config = dict(
    input='waveform_16khz',
    kernel_size=7,
    optimizer='adamw',
    beta1=0.8,
    beta2=0.95,
    eps=1e-06,
    max_grad_norm=1.0,
    epochs=93.4,
    lr_schedule='cosine',
    warmup_steps=1900,
)
Rows from block 5, named by matrix and row number. Rows with one number belong to one channel. Each number is 128 + 32 x the weight over its row's rms, rounded and kept within 0 to 255. All counts start at 0. After the name is the row's rms in percent of the matrix's.
# convs0: first width-7 conv (model.blocks.5.convs.0.weight, 288x192x7), inputs 0-11, a 7 kernel for each
# convs1: second width-7 conv (model.blocks.5.convs.1.weight, 288x288x7, transposed), outputs 0-11, a 7 kernel for each
convs0.49 101 [158 144 160 153 128 130 123 139 121 131 140 137 140 120  86 108 102 110 102 110 125 145 140 147 153 159 168 175 141 121  85  92  91  61  14 160 138 101  88 107 118  82 176 167 121 115 113  98  91 191 174 147 156 187 166 127 149 156 157 144 134 122  95 100 156 157 140 113 121 172 131 124 127 140 127 133 121 112 122 110 122 146 168 173]
convs0.50 101 [202 192 175 136 129 119 113 169 151 113  95 107 113 121  11  52  70 116 152 205 228 142 162 165 147 132 121 110 132  84 110  95  91 112 116 171 138 139 137 121 107  85 151 159 142 130 118 128 135 207 157 148 148 153 145 143 104 124 119 109 126  96  81 135 138 112 109  74  71  71 183 180 159 132 107 108 122 146 164 124  91 125 122 118]
convs0.51 089 [116 117 108  82  55  38  39  85  84  78  76  65  50  75 123 120 131 146 159 166 164 182 174 136 122 100 106  95 101 105 130 129 118 148 139 113 114 121 126 117 133 146 158 138 116 104 108 126 142 127 144 127 103 109 142 121  92  76  77  81 100 130 152 157 128 119 112  90  84  78 156 149 126 113  96  94  96 150 146 130 119 117 150 149]
convs0.52 089 [118 110 102  82  96 131 123 156 170 185 183 176 165 187 185 166 177 184 179 130  97 109 111 152 175 188 194 190 127 110  76  92 111  93 151 145 123 117 113 108  86 112 123 127 139 157 162 155 118 181 129 117 168 148 124 131  81  95 112 141 140 135 135  86  76  89 132 150 161 164  98 100 106 109 141 158 151 119 114 119 165 182 174 138]
convs0.53 090 [162 156 134 119 124 122 105  96  87  76  59  58  78 100 121 123 128 131 117 123 138 138 138 142 130 117 108 125 125 122  90  94 105 109 126  99 119 123 132 141 129 110 168 142 151 163 148 143 116 104 128 143 145 134 116 118 124 137 153 155 163 150 139 130 117 102 106 112 101  97 122 122 106 112 104  92  68 146 115 102 107 105 101 111]
convs0.54 098 [167 154 135 142 134 108 104 112 138 127 110 125 106  96  82  85  86  84  81 104 114  67 113 196 213 165 154 161 188 150 107 120 130  91 119 175 148 106 103 106 123 136  55  24  79 101  71  93 137 133 100 108 141 127 142 161 164 141 147 132 137 145 135 144 109  98 126 130 149 195 138 124 135 140 134 120 116  42  70 119 124  81  73  91]
convs0.55 100 [117 107  86  84  72  76 100 167 163 167 148 126 118 134 129 116 109  94 105 120 115 172 176 160 146 111  95  84  26  57 100 130 130 131 188 107 102 103 118 138 140 158  94 122 143 124 124 151 160 166 197 197 159 172 192 131 130 132 122 117 129 165 184 141 105 126 123  88  79  74 162 171 152 142 142 152 151 134 145 149  87  17  50  95]
convs0.56 096 [192 162 139 121  97 102 110 140 151 151 134 125 124 146  21  55  74 102 124 120 102 171 162 115  82  36  36  68 139 145 157 142 159 142 124  85  80  82  95 138 135 115  37  46  57  91 107 148 180 174 160 155 118  95  85 109 168 161 147 130 130 125 124 132 127 109 112 126 145 141 179 170 147 145 110  87  44 132 143 118 105  81  84  96]
convs0.57 098 [ 98 106 110 121 130 140 135  59  75  90  96 109 120 121 106 127 131 136 137 154 150 155 156 138 139 130 112  95  88  88  84  56  34  35  80 146 107  89  93  91  98 122  99 104  84  91  91 106 134 157 158 134 129 139 136 141 104 126 149 153 156 143 125 177 168 149 143 139 158 190 134 119  95  80  65  68  60 106 102 111 115 111 117 106]
convs0.58 096 [132 131 116 119 134 131 131 100 107 106 111 124 118  92 156 161 150 149 145 139 137 145 157 156 130 134 147 158 144 126  97  94  81  76  91 106  77  91 104 122 106  70 100 107 109 113 129 144 131 159 121 117 107  89 101 109  69  69  77  71 102 117 108 142 116 106 130 121 126 165  97  98  96  96  96 104 107 121 124 114 111 120 124 128]
convs0.59 112 [118 124 121 127 124 125 140 135 140 143 140 130 143 140 112 108 116 126 124 123 111 120 105 102 129 123 121 105 138 123  95 101 109 132 118 105 106 125 152 151 127  95 156 134 124 140 128 112 113 114 115 139 166 139 140 115 119 116 116 104  99 107  99 166 163 170 165 179 190 228 103 113 121 135 129 125 120 163 160 168 174 157 162 134]
convs0.60 100 [ 85  90  98 126 148 145 145 103 110 123 123 127 122 147 149 159 164 165 177 157 133 214 165 142 139 125 103 117 124 158 181 181 168 146 107 123 124 158 142 122 105 100 191 170 126 108 129 151 148 152 163 160 138 128 104  96  75  75 104 147 153 128 111 174 140  96  71 106 107  99 139 137 140 141 151 132 137 191 122  69  66  74  50  39]
convs0.61 102 [166 166 151 133 106  78 128 114 112 117 119 114 103 100 157 148 157 151 141 133 115 237 241 225 128  49  81  93  73  79 155 143 193 212 177 140 140 169 141 137 147 164 114  90 118 140 140 165 158 108 152 195 219 153 158 112 155 147 107  56  61 132 181 151 148  83 122 197 110  94 137 134 119 133 102 131 138 100 112 164 117  79  95 147]
convs0.62 107 [100 100 103 121 112 128 124 128 133 121 118 121 124 118 184 171 143 145 158 161 165 121 104  96 108  90  72  27  44  64  99 111 123 143 138 152 170 150 146 150 178 177 172 164 142 137 164 178 165 141 170 155 147 121 100  88  99  87  76  80  90  92 108 119 101  89 108 139 163 169 110 114 115 104 108 124 141 121 114 107 127 151 178 184]
convs0.63 094 [120 105  98 105 112 121 130 113 121 112 107 120 142 120 159 164 176 190 187 172 167 177 176 167 136 102 135 151 143 150 160 156 154 127 126 106 108 110 112 123 105  98 193 175 176 176 148 147 158 169 138 127 128 130 118 114 127 143 144 135 131 144 154 146 126 117 127 115  89  73 199 175 171 161 134 108  99  87  68  48  48  71  72  61]
convs0.64 100 [107 146 153 144 128  94 104 116 124 142 142 124 143 142 168 146 126 115 105 127 134  97 121 128 117 108 117 109 118  97  65  66  90 108 131 156 109  93 100 125 150 132 168 133 124 115 107  98 119 149 155 124 132 130 149 139 117 137 123  97  88  54  78 137 123 143 160 162 139 148 121 120 120 130 128 130 153 140 129 113 120 136 159 126]
convs0.65 101 [122 132 133 143 144 156 150 177 197 189 175 133 126 104 141 160 119 129  97 108 122 122 106 155 222 189 147 154 122  59  87  86  72 104  53 145 134 110 108  85  88 103 131 120 134 155 147  79  64 136 162 141 148 131 180 150 141 142 149 166 119  91  86 170 145 144 154 170 162 143  48  71  82 105  98 160 162 112 103 114 169 152 103 123]
convs0.66 104 [107 129 120 105  74  58  61 117 119 132 146 143 129 123 107 100 114 128 139 160 143 132 122 121 112 112 123 153 112 106 114 118 139 150 126 139 137  99  96 123 137 123 139 139 118 119 126 171 174  82  71 136 136 112 132 121 124 113 114 107  93  78  64  88 117 117 123 139 166 150 171 152 133  87  55  27   5 133 146 125 136 143 132 155]
convs0.67 101 [162 136 150 128 110  89 115 103  87  69  79 102 112 121 116 113  96 116 156 179 143  79  70  75  68  62  79  89 134 115 137 104  95  88 124 120  91 108 143 163 175 144 161 183 187 169 130  87  82 149 136 110  87  83 123 168 126 140 127 123 142 135 122 127 178 178 145 112  89  61 149 157 153 132 109 124 135  72  96 118  93  83  85 130]
convs0.68 109 [116 107  91  74  70  71  96 148 150 160 148 134 115  98 106 106 122 152 168 166 150 164 162 141 128  94  63  43  66 107 117 155 159 159 162  75 114 130 149 150 156 164  81  89  91  91  96 132 154 143 192 189 157 142 153  65 124 117 116 116 132 150 147 165 140 106  78  60  66  38 135 139 135 133 132 125  97 182 158 132 105  62  40  12]
convs0.69 103 [136 147 156 142 109  96  95 150 132 137 147 126 131 148 132 115 105 117 118 127 120 108 138 145 109  93 107 121 129 137  87 101 115 111 106 164 158 103  95 118 138 128  98 109 107 109 130 136 131 122 103  81 100 140 142 157 121 125 125 121 108  67  84 149 120 142 148 149 155 141 203 186 166 126  94 105  94 114 116 106 108 126 153 142]
convs0.70 095 [199 180 151 119  94  61  71 131 121 135 131 135 136 138  83  96 111 126 166 179 150 160 176 193 180 166 153 138 100 142 124 132 136 121 106 103 100  86  91 113 116 113 146 124 101  39  54 112 166 142  98  94 117  78  72  48 167 160 140 141 132 158 147 151 159 149 130 107 106 138 193 167 161 152 133 118 104 194 182 142  98  66  68  73]
convs0.71 102 [113 126 149 132 127 101 123 143 122 127 149 159 154 158 117 102 107 103 101 114  98 133 113 127 131 177 172 126 100 113 104  99 102 115 146 143 142 115 138 156 121  69 145 130 114  97 101 121 123 196 136 151 131 136 117 111 135 119 131 159 165 148 132 173 182 155 133  89 102  98 129 121 105  89  90  91  82 186 171 105  89 102 114 107]
convs0.72 106 [134 150 155 143 124  91  77 122 127 147 146 141 121 139 112  98  71  98 114 125 106 110 134 143 140 154 138 132 128 127 126  91 103 146 139 112 114 109 101 134 140 158 140 135 120 138 147 136 124 176 146 144 141 138 127 162 177 159 158 144 123  78  93 136 106 118 143 159 150 154 140 130 132 118 116 118 134 153 134  81 104 145 145 136]
convs0.73 099 [ 90 103 131 162 140 163 146 188 155 166 160 142 158 179 167 155 145 118 108 117 128 132 113 109 114 144 161 117  95  77  64  62  86 101 198 148 117 121 140 111  47  88 189 168 141 148 140 138  84 126  73 141 153 145 150 182  76  84 111 134 133 122  92 106 115 137 128 134 153 162 109 126 125 134 147 165 173 140 119  88 112 153 142 100]
convs0.74 103 [150 149 148 159 170 183 186 175 147 125 113 119 136 139 110 107 100  86  89 104  95  94  84 109 114 126 120 122 119 120 107 100  95 116 108 136 153 146 134 102 123 152 144 145 141 120 111 137 138  95  75  85 108  87 109 106  53  78 118 141 132 123 129  61  86  83  96 114 129 124  84  89 108 135 162 177 180 112 132 137 134 137 161 171]
convs0.75 105 [ 79  80  97 116 128 146 171 113 117 110 116 107 120 128 126 134 142 137 124 110 120 152 118 121 112  90  85 102 103  79  49  57  60  78  77  97 110 102  99  98 133 143  82  89 113 147 159 150 156 148 135 146 139  95  83 130 136 167 184 173 145 114 102 177 174 164 163 198 211 201 136 116 109  82  84  82 107 101 102 128 168 162 132 158]
convs0.76 106 [107 122 130 141 127 133 124 166 152 136 113  97 117 106  25  37  68 136 182 203 207 105 126 135 128  91  89 115 107 104  99  96  95  90 102 117 153 118 117 105 113 152 161 176 170 157 109 107 109 115 155 154 144 149 102 111  85  75  80  98 148 165 148 178 139 140 130 122 164 127 131 145 140 116 101 119 131 157 145 143 134  81  88  91]
convs0.77 103 [ 80 109 146 162 150 124 105 138 118 113 142 143 121  96 126 133 124 136 157 151 128 128 121 157 163 145 125 123 125 144 139 109 111  96 111 171 126  95 102 122 121 115 136 127 138 123 116 106 106 129  89  86 146 154 134 124 117 144 132 123 133 119 130 189 188 156 127 135 139 151 115 107  87  90 116 130 105 160 150 139  96 109 123 134]
convs0.78 104 [ 74  85  88  90  80  65  92 104 132 168 197 192 185 171  82  84 105 158 202 208 194  93 125 133 123 113 109 125 130 106 124 139 141 132 136  90 103 127 153 146 138 140  85  96  92 117 127 117 101 126  89  86  88  93  80 105  97 113 134 131 105 101 109 143 133 125 134 151 161 146 107 110 117 135 159 162 173 133 147 146 145 132 135 141]
convs0.79 099 [140 130 134 128  98  70  87 176 144 140 140 141 124 124  84  73 103 149 185 192 154 106 115 126 127 136 141 176 103 102 112 116 151 179 177  95 107  89 105 122 141 153 119 128 112 114 119 139 116  86 141 155 115 125 132 137 175 158 149 125 119 100  94 185 162 151 166 157 151 157 111 127 132 146 162 165 166 142 133 113 108 141 142 131]
convs0.80 097 [108 110 130 150 147 143 131 131 120 102  79  81  98  91 128 126 126 137 118 112 122  93  95 114 140 139 142 111 155 133 136 125 109 105 117 103 116 140 174 169 118 131 131 155 125 129 122  87  76 214 188 136 134 133 130 145  23  32  78  99 136 139 156 132 116 120 114 121 130 139 137 143 156 153 172 150 121  97 110 116 127 111  85  66]
convs0.81 096 [183 161 138 137 123 107 135 131 115 119 130 150 159 142  99  73  60  64 128 178 163  59 126 188 198 149 137 156 127 101  78  63  86  94 102 139 116 145 152 128 133 125  84  77 102 136 121 148 159 146  70  85  74  92  90 124 125 178 182 189 188 179 179  70  88 116 126 143 169 166 113 104  97 109 107 108 130 124 161 161 139 119 128 108]
convs0.82 094 [160 151 132 119 120 121 119 161 144 161 145 143 125 158 160 161 145 147 132 115 125 120 131 145 153 138  96 111  91  89 102 110 107  85  51 171 119 138 170 154 150 170 133 126  98 100 101  31  22 150 187 161 158 143  84  47 122 134 167 173 153 157 131 126 139 118 107 105 145 211 153 163 167 169 156 157 138  97 132 160 165 120  70  50]
convs0.83 104 [ 63  76  99 123 140 143 145 156 146 120 122 142 144 117 186 169 127  94  93 102 116 134 126 117 125 146 147 129 115 138 141 137  82 100  95 145 136 119 118  99 104 107  84 123 146 128 109 134 115 167 154  96  78 120 123 149 144 139 126 140 132 143 158 158 142 144 145 142 154 130 141 119 114 131 144 134 108 116 104  91  82 113 125 100]
convs0.84 094 [156 137 148 134 125 140 151 179 187 152 143 111 106 145 115 113 123 126 110 100 116 105  98 114 154 170 104  28 126  94 107 133 152 173 155 100 104 122 137 156  93  84  66  95 153 198 221 120  72 158 178 194 163 147 191 117 150 125 112 103  91  81 119 197 165 143 179 140  68  73 149 144 169 161 122 145 155 140 134 104 142 160  79  73]
convs0.85 101 [131 138 150 167 132 100  93 117 120  91  64  53  56  71 121 141 157 173 167 168 166 164 160 147 132 126 119 124  49  61  71  59  28  40  78 135 143 117  96 102 117 124 134 111 101 105 105 104  79  98 175 222 184 153 115 127 107 109 137 142 145 128 107 182 167 140 173 178 185 199 123 122 144 150 129 103 113  60 103 130 143 127 114 104]
convs0.86 101 [190 162 121 138 108 100 146 139 153 144 107 135 112 145 116 132 150 138 131 105 138 107 155 162 133 138 176 152 104  88  57 148 101 150 167 159 164 153 133 124 112  93 117 105 106 136 165 168  98 144 133 170 222 108 108 254 142 125 132 105 116 137 127 166 181 131 109 185 139   8 163 163 180 178 143 123 161 159 136 138 125 115 115 143]
convs0.87 100 [135 154 152 161 138 131 128 116  96 124 128 113 116 119 131 112 132 132 126 120 109  64  73  95  78  53  72  76 175 160 129 108 104  87 126 137 122 105 107 106 108 118 237 211 171 125  81  92 107  66 162 170 156 140 162 134 101 105 121 134 127 122 129 149 133 107  88 112 171 208 128 148 126 134 142 112 122  78  89 107 115 132 165 178]
convs0.88 105 [111 116 115 128 127 136 139 166 158 133 131 138 135 114 121 131 143 115  90  84  82 120 110 119 129 121 123 112  99 126 102 103 129 152 154 106 121 101  99  86  99 127 172 156 147 142 139 155 149 129 137 150 171 153 111  99  86  88 116 153 176 192 202 173 183 160 121 125 102  89  48  67 100 146 188 197 205 127 122 106 104 109 146 135]
convs1.49 094 [117 102  95 111 123 154 151 148 149 154 160 145 172 182 120 107 121 100  78  61  60 109 112 109 118 139  91  89 170 179 146 100  68 129 156 113 159 189 193 170 178 159 101 109 113 103  94  89  94  97  97 109 126 111 105 103 142 151 143 147 126 110 136  93 105 120 128 143 158 143 152 141 107 104 118 123 172 128 128 128 121 152 165 154]
convs1.50 104 [ 80 112 128 141 158 152 133 159 136 111 125 130 120 124  91 116 142 119  99 104 125 146 161 170 167 131 180 191 100 112 134 144 135 155 138 167 150 147 140 166 171 108  27  50  59  72  91 126 176 134 127 116 105 112 137 150 140 162 174 166 141 127 107 142  99 140 150 131 132 140  79  84  92 106 126 158 168 140 148 122  93 111 135 147]
convs1.51 095 [ 76  98 122 118 105 101 111 115 113 101  89  94 126 162 102  98  95 119 125 120 131 109 127 127 110  91  62 107  86 116 120 148 153 176 153 146 176 162 143 106  67  41 168 171 157 136 107  75  66 109 114 118 133 130 113  98 154 165 149 135 136 136 142 153 135 112 104 128 134 113 192 168 150 147 177 187 192 127 132 133 126 130 138 125]
convs1.52 087 [ 85  87 111 142 139 125 126 143 168 178 168 154 145 106  46 101 101  98 126 126 181 113 131 139 150 137 164 154  78 105 119 133 177 194 169 146 116  95 108 151 200 224 100 111 145 161 181 197 166 119 117 111 102  88  87 101 123 106 140 142 136 145 163  77 117 131 117 111 114 130 163 175 171 142 139 108  61 132 137 141 138 139 148 135]
convs1.53 093 [147 134 120 102  89 109 140 121 113 117 111 119 124 126  93  96 104 119 135 125 118 148 165 185 177 145 122 129 111  97 101 111 127 149 145 106  89  79  61  76 111 121  95  96 102 110 120 128 137 133 127 130 136 133 126 118 111 120 113 108 103  95 100  89 103 108 107 101  90  89  73  77  90 110  87  99 111 125 124 115 107 113 128 140]
convs1.54 098 [ 98  80  80 134 180 171 148 170 161 136 123 108 123 133 152 176 161 134 129 105 106 146 162 151 118 121 135 100 189 128  98  55  75 114 120 106 126 138 112 141 155 140 105 116 134 147 122 131 153 164 190 186 144 131 147 147 114 118 118 160 154 153 121  76  76 107 131 117  68  79  60  89 144 150 152 168 165 117 127 117 120 134 136 133]
convs1.55 093 [168 188 174 153 150 134 150 174 126  99 118 111  79  62 173 138  95 129 120 145 147 136 148 152 122 120 155 158 111 111 111 140 142 120 101 144 129 118 107  59  57  83 115 130 139 146 149 149 152 155 153 154 144 110  80  98 105 130 134 142 163 173 156 189 168 124  74  98 123  93 100 121 136 153 135 114 117 155 134 129 149 171 193 179]
convs1.56 095 [189 183 163 138 141 130 114 122 115 117 127 133 113  93 151 129 147 143 118 111  96 177 135 166 155 143 109 143 141 139 138 114  92 115 114  99  87 101 102 106 117 124  74  55  86 123 138 133 130 126 119 115 109 109 102 106  97 107 135 133 114  93  98 144 155 164 147 118 100  76  92 120 132 160 143 142 193 141 127 126 126 139 142 154]
convs1.57 094 [141 129 109 103 101 118 123  78  88 125 152 126 122 125  97  87  97  99 110 108 125 129 102 108 127 172 106 131 180 186 130 109  92 156 171 112  98 105 113 111 124 115 113 118 125 128 114  92 101 136 135 131 135 118 119 128 204 182 187 167 149 149 191 145 141 153 190 184 173 163  97  88  91  98 115 138 189 146 142 137 127 140 137 144]
convs1.58 098 [113 115 104 116 131 134 126 173 178 177 165 151 173 202 108  98 115 114 112 115 112 116 118 141 135 138 138 121 135 152 157 183 182 190 182 183 152 140 137 133 127 113 116 129 118 109 112 124 151 116 121 127 127 125 126 129 184 201 189 180 153 156 168 138 125 116  87  99 124 116 104 125 133 152 166 157 160 135 143 139 134 144 137 134]
convs1.59 107 [165 163 154 144 118 107 103 147 149 153 147 124 119 128 106 123 132 111 113 120 143 135 110 139 137 144  37  50 129 144  99  85  70 116  99 133 133 123 129 125 135 122 127 122 135 133 135 129 144 126 135 137 148 103 110 108 106 130 149 159 141 144 161 144 153 168 175 166 164 158 109 110 109 117 124 132 144  92  91  84  90 102 124 138]
convs1.60 098 [ 91 116 127  95  96 135 142 147 165 161 139 130 121 106 170 173 169 185 151 159 177 157 183 203 164 152 148 151 146 102  62  32  25  21  57 136 149 149 137 142 143 146 117 125 144 152 154 152 159 124 146 142 144 150 130 108  85  75  97 131 144 148 144 136 147 168 185 178 138 102 137 114 102 110 102  93  76 125 131 131 112  96 112 141]
convs1.61 102 [101  85  99 161 196 217 163 138 134 114 122 115 110 125 114 141 152 172 128  89  73 124 116 137 124 116 148 152  70  46  95 123 133 157 132 112 133 153 156 137  97  31 106  43 103 111  80 104 108 129 129 136 129  91  71  86 127 118 148 140 132 105 115  92 135 178 199 124  93  60 112 142 159 147 147 125 104 131 138 122 129 143 171 171]
convs1.62 103 [137 120 110  98  93  90  83 138 134 147 154 159 147 130  91  95 104 106 149 144 138 114 136 112 124 122  99 113 101  99  88 111 118 101 100 142 122  85  59  68  86 110 180 177 159 146 141 134 124 144 144 124 100 108 111 101  96  93 116 141 146 147 138  58  15  28  99 130 157 136 152 121 121 130 120 108 134 128 132 129 113 119 123 132]
convs1.63 100 [ 87  91  80  87  81  93 109 138 150 168 175 165 158 176  96 121 142 138 129 123 123 106 147 159 140 147 126 139 141 113  90  70  52  46  60 167 166 150 132 131 139 148 151 169 154 144 130 126 120 172 171 175 167 159 151 143  98 123 144 185 197 190 196  28  57  98 114 107 115  83 112 118 139 172 174 157 166 122 129 138 137 137 141 127]
convs1.64 101 [101 103 138 156 163 153 140 216 204 177 148 126 120 132 113 129 134 105 127 111  96 116 108 124 134 120 113 133  93 123 141 140 122  93  80 147 148 135 116  88 133 130 142  97 104 109 118 105  70 116 125 131 136 125 116 115  98 129 164 152 156 177 165 138 172 188 143 125 144 157 193 143  93  79 116 169 159 101  87  87  90 106 110 120]
convs1.65 097 [163 170 152 142 140 134 104 189 163 160 173 145 129 135  91  48 111 124 114  92  94 140 116 101  97 140 110 123 128 131 151  98  81 180 195 104 117 122 121 130 145 142 125  98 110 122 129 158 174  86 107 121 135 101  98 110 156 150 113  99  94 120 166 109 105 163 170 143 124 114 131 125 114 171 188 147 147  67  88 118 120 139 137 134]
convs1.66 111 [149 138 153 138 126 135 145 108 111  90  84 105 123 113 172 144 164 146 145 175 142 133 156 124 107 121 123 102 109 102  99  98 105  96  86 150 145 114 118 116 149 161  96  79 127 172 156 128 122 185 164 154 147 114 116 140  59 105 133 143 133 115 132 121 122 154 131 123 127 107 211 170 149 144 120 105 132 131 138 156 133 133 101  55]
convs1.67 113 [133 130 107 122 160 183 170 108  86  84 135 142 120 111 120 134 109  79  81 115 141 121 122 121 127 100 139 117 101 165 141 115 100  89 102 197 164 121 103 134 119 122  84  86 107 103 115 146 165  82  90  90  87  99 137 132 117 121 130 135 136 129 118 125  73  89 130 160 181 186  88  75 110 116 113 150 167 104 132 145 131 138 128 119]
convs1.68 097 [112  96 101 120 153 167 212 133 122 110 101  83  69  83 152 148 146 170 160 154 136 119 112 119 106 105 132 145 114 121 115 121 114 104  86 142 124 123 131  95  68  73  82  96 124 157 167 142 130 108 124 145 150 133  98  96  78  82  82  83 108 121 130 143 157 151 120 116 116  96 107  86  74 101 116 129 135 118 101 108 121 149 180 171]
convs1.69 106 [ 93 101 140 163 166 187 196 156 161 152 132 128 137 140 124 159 147 110  76  82 101 126 132 142 131 109  90 105 166 192 164 107  74  78  97 128 130 100  74  85 101  85 168 142 152 160 145 120 103 143 160 160 133 105 107 126   0  53  92 133 156 185 194 112 115 123 132 150 140  81 165 119  98  96 113 114 103 101 100 114 123 119 113 106]
convs1.70 094 [120 141 156 162 169 146 151 178 155 125 119 100  87  98 132 124 115 101  95 116 132 130 145 161 150 144 150 119 133 147 173 173 105  97  96 179 159 145 125  84  74  54  74  81 108 109 100 110 121 141 152 156 134 107  91  93  87  99 138 148 154 161 162 144 160 164 128 113  95  82 112 143 157 165 132 107 112 116 109  93  87 102 102  89]
convs1.71 098 [ 88  95 117 124 135 147 141 122 104 107 126 140 132 128 157 165 144 137 142 140 157 131 147 139 122 127 125 115 108  90  84  84  84 113 125 177 145  93  90 111 135 134 105 119 162 179 172 155 158 120 108 105  85  72  84 100  59  83 108 131 150 155 160 173 171 162 134 139 159 179 197 154 158 146 129 133 144 101  93 101 109 112 108 101]
convs1.72 103 [116 137 161 173 178 157 152 221 195 154 138 122 104  99  81  94  98  84  91 102 121 105 115 126 138 133 108 133 115 105 120 143 141 117 107 136 144 123 113 102 121 107 149 114 115 137 156 155 144 105 119 106 100  93 113 117 145 135 130 137 148 134 122 142 151 159 171 161 121 122 190 134  91  99 102 121 106 106  99  93  97 102 108 136]
convs1.73 102 [ 99 131 160 137 118 111 103 110 151 175 151 163 169 136  67 121 135 132 124 142 185 130 136 128 119  97 138 157  81  59  64  96 123 132 136 170 156  68  64  91  92 117 132 110 138 142 156 166 138 124 119  91 117 167 172 147  88  80 136 142 137 160 159  88  98 113 110 110 121 156 197 131  93  65  71 140 144 155 133 125 136 144 193 189]
convs1.74 107 [ 95 105 123 118 122 115 101 151 156 154 166 185 192 171  97 111 131 129 144 131 136 101 100 115 132 137 119 115 117 126 129 139 149 161 146 102  98 100 102 131 127 140  27  21  38  73  98 119 146  94 109 118 127 133 138 124 170 157 142 133 115 120 146 130 124 124 119 136 136 129 148 142 134 141 141 151 130 101 113 145 146 132 115  92]
convs1.75 099 [191 155 134 126  92  57  39  94 114 144 155 134 130 130 126 114 128  83 100 114 129 112  99  95 105 157 135 170 165 159 136 110 101 151 160 145 138 119  99  96 122 136 181 179 163 135 114  86  79 131 135 140 130 121 131 142 122 106 108 123 127 100 106  90  76 140 162 149 140 135 124 135 117 135 134 137 146 122 119 104  94 111 124 141]
convs1.76 113 [105  95 107 131 147 166 133 128 122 125 147 122 111 122 193 129  92 115 116 125 159 140 123 127 126  83 100 139 199 174 134  91 101 135 158 125 130 143 153 127  90  67  34  86 122 127 136 135 161 102  77  88 118 116 112 115 149 176 156 119  94  98  85 136  83  81 142 141 136 151   0   3  43  91 184 218 236 100 106 117 134 148 150 159]
convs1.77 108 [113 115 124 138 152 154 137  37  84 135 167 159 159 150 126 157 149 142 142 125 150 139 141 123 113 131 109 127 162 128  98  91  94 126 187  97  96 104 133 147 113  99 135 125 178 190 169 147 133 136 116 102 104 107 128 138  63  68  88 131 142 152 162 135 125 118 122 155 182 196 133  90  88  94 113 133 158 108  87  95  99 116 123 107]
convs1.78 104 [107 122 119 116 112 127 137  96 123 131 138 147 140 128 142 115 117 135 124 102  81 124 139 156 119 151 134 112 147 124 113 100  93 137 159  73 145 160 144 117  85  46 116 114 130 151 147 126 121 101 119 139 161 183 167 163 127 131 131 121 134 128 119  91  95 100 109 119 114  77  90 120 126 139 142 156 133 160 154 151 139 140 152 150]
convs1.79 103 [149 160 156 129 108  94  91 130 135 138 143 166 173 151 163 124 120  93  76  94  88 155 143 134 139 131 107 121 158 119  79  84  95  89  76  35  62 109 170 168 105  82 118 105 117 140 145 113 106 149 149 126 123 126 142 149  71  59  80 130 158 155 150 123 130 122 125 128 145 112 125 131 109 130 124 137 168 133 130 145 155 162 167 160]
convs1.80 101 [217 244 233 200 146 106  91  87 107 128 135 122 126 137 163 183 195 167 166 170 188 140 142 137 148 142 129 159 133 160 136 122 114 131 152 130 139 144 127 131 126 109 113 132 141 145 159 163 173 116 107 112 141 142 140 130 130 148 154 174 148 119 120  79  46  53  68  99 124 141 156 130 132 126  94  97 139 111 121 121 118 123 130 133]
convs1.81 100 [111 127 137 145 133 121 122 120 155 146 148 162 155 147 163 164 151 110 113 119 131 126 135 142 134 125 161 125 110  51  39  51  71 122 116  91 128 118  96  96 132 152 113 123 147 154 134 164 197 151 133 125 122 116 121 109 123  98  97 133 161 165 145 138 104  89 131 147 103  80  85  87 101 119 137 130 138 106 113 135 136 127 124 119]
convs1.82 089 [155 132 109  89  81  79  83 148 136 159 164 139 130 128 103 101 136 122 102  87 112 121 112 152 175 170  79 105 132 130 115 109  74 142 140 178 161 145 142 159 190 174 117 156 164 132 109 114 127 137 126 130 122  85 105 124 105 115 109 121 102  98 121 183 172 137 151 157 131 115 120 121 124 146 149 155 149 109 121 136 139 145 157 157]
convs1.83 106 [ 91 139 155 160 164 184 183 152 146 133 146 175 184 159 129 131 108 107  98 122 172 141 152 139 158 182 127  93 219 141  97  78  72 105 125 176 169 134 138 129  93  79 165 183 183 132  98 108 139 146 153 140 139 131 108 102 165 133 125 105  82 100 119 167 165 140 155 194 192 197 118 111 130 125 123 146 171 113 123 115 111 115 130 143]
convs1.84 090 [180 177 230 255 255 148  84 114  86 132 154 104 118 119 157 128 112 127 126 140 124 162 108 111 154 137 140 178 115  77  63  26  50 125 135 158 125 149 124 107 138 112 154 147 106 118 130 143 203 113 108 118  97  98 123 141 151 156  89 100 138 140 124 143 139 162 127 156 113  89  34  92  92 116 137 119 174 127 122 118  93 122 134 184]
convs1.85 087 [205 146 107  95  89 113  93 125 127 139 151 124 115 121 104 116 129 144 147 118 134 134 117 142 142 125  70 100 146 197 160 113  74 134 138 156 121 135 162 171 163 140 149 149 134  96 102 102 124 129 114 119 129 128 141 173 156 159 160 155 135 131 170 144 110 105 139 134  92  97 129 123 139 127 145 128 119  99 114 111  99 105 116 121]
convs1.86 098 [ 66  89 144 230 210 177 168 127 118 114 125 123 129 142 112 152 127 117 145 116 174 107 120 142 123 122 143 164 105  68  42  42  58 129  75 157 154 156 142 145 109 153  79  80  79  85  97 143 125 155 137 151 148 160 159 134 163 101 131 182 119 142 131  64 117 144 142 129 103 103  52  39 120  90  97 180 113 125 148 130 137 130 173 190]
convs1.87 093 [114 115 124 152 150 140 143 151 168 154 143 134 123 135 126 132 149 139 137 143 114 105 116  90 136 161 149  88 139 140 127  94  81  64  55 148 107  85 104 119 121 126 128 131 125 128 160 136 103 151 124 102 105 119 145 136 132 119 112  94 129 176 199  81 141 157 157 144 149 154 152 169 106  67  80 102 125 133 116 108 127 134 121 112]
convs1.88 103 [ 57 113 138 144 164 185 189 143 137 118 122 124 124 106 116 126 132 137 158 162 174 124 144 155 147 133 134 138 191 174 145 116 105 102  90 177 153 149 140 125  97 107 143 139 160 176 160 124 101 137 119 127 151 150 127  91 153 135 117 104  93  99  99 234 205 141 113 140 146 131 138 121 143 158 142 121 137 118 120 135 129 144 172 170]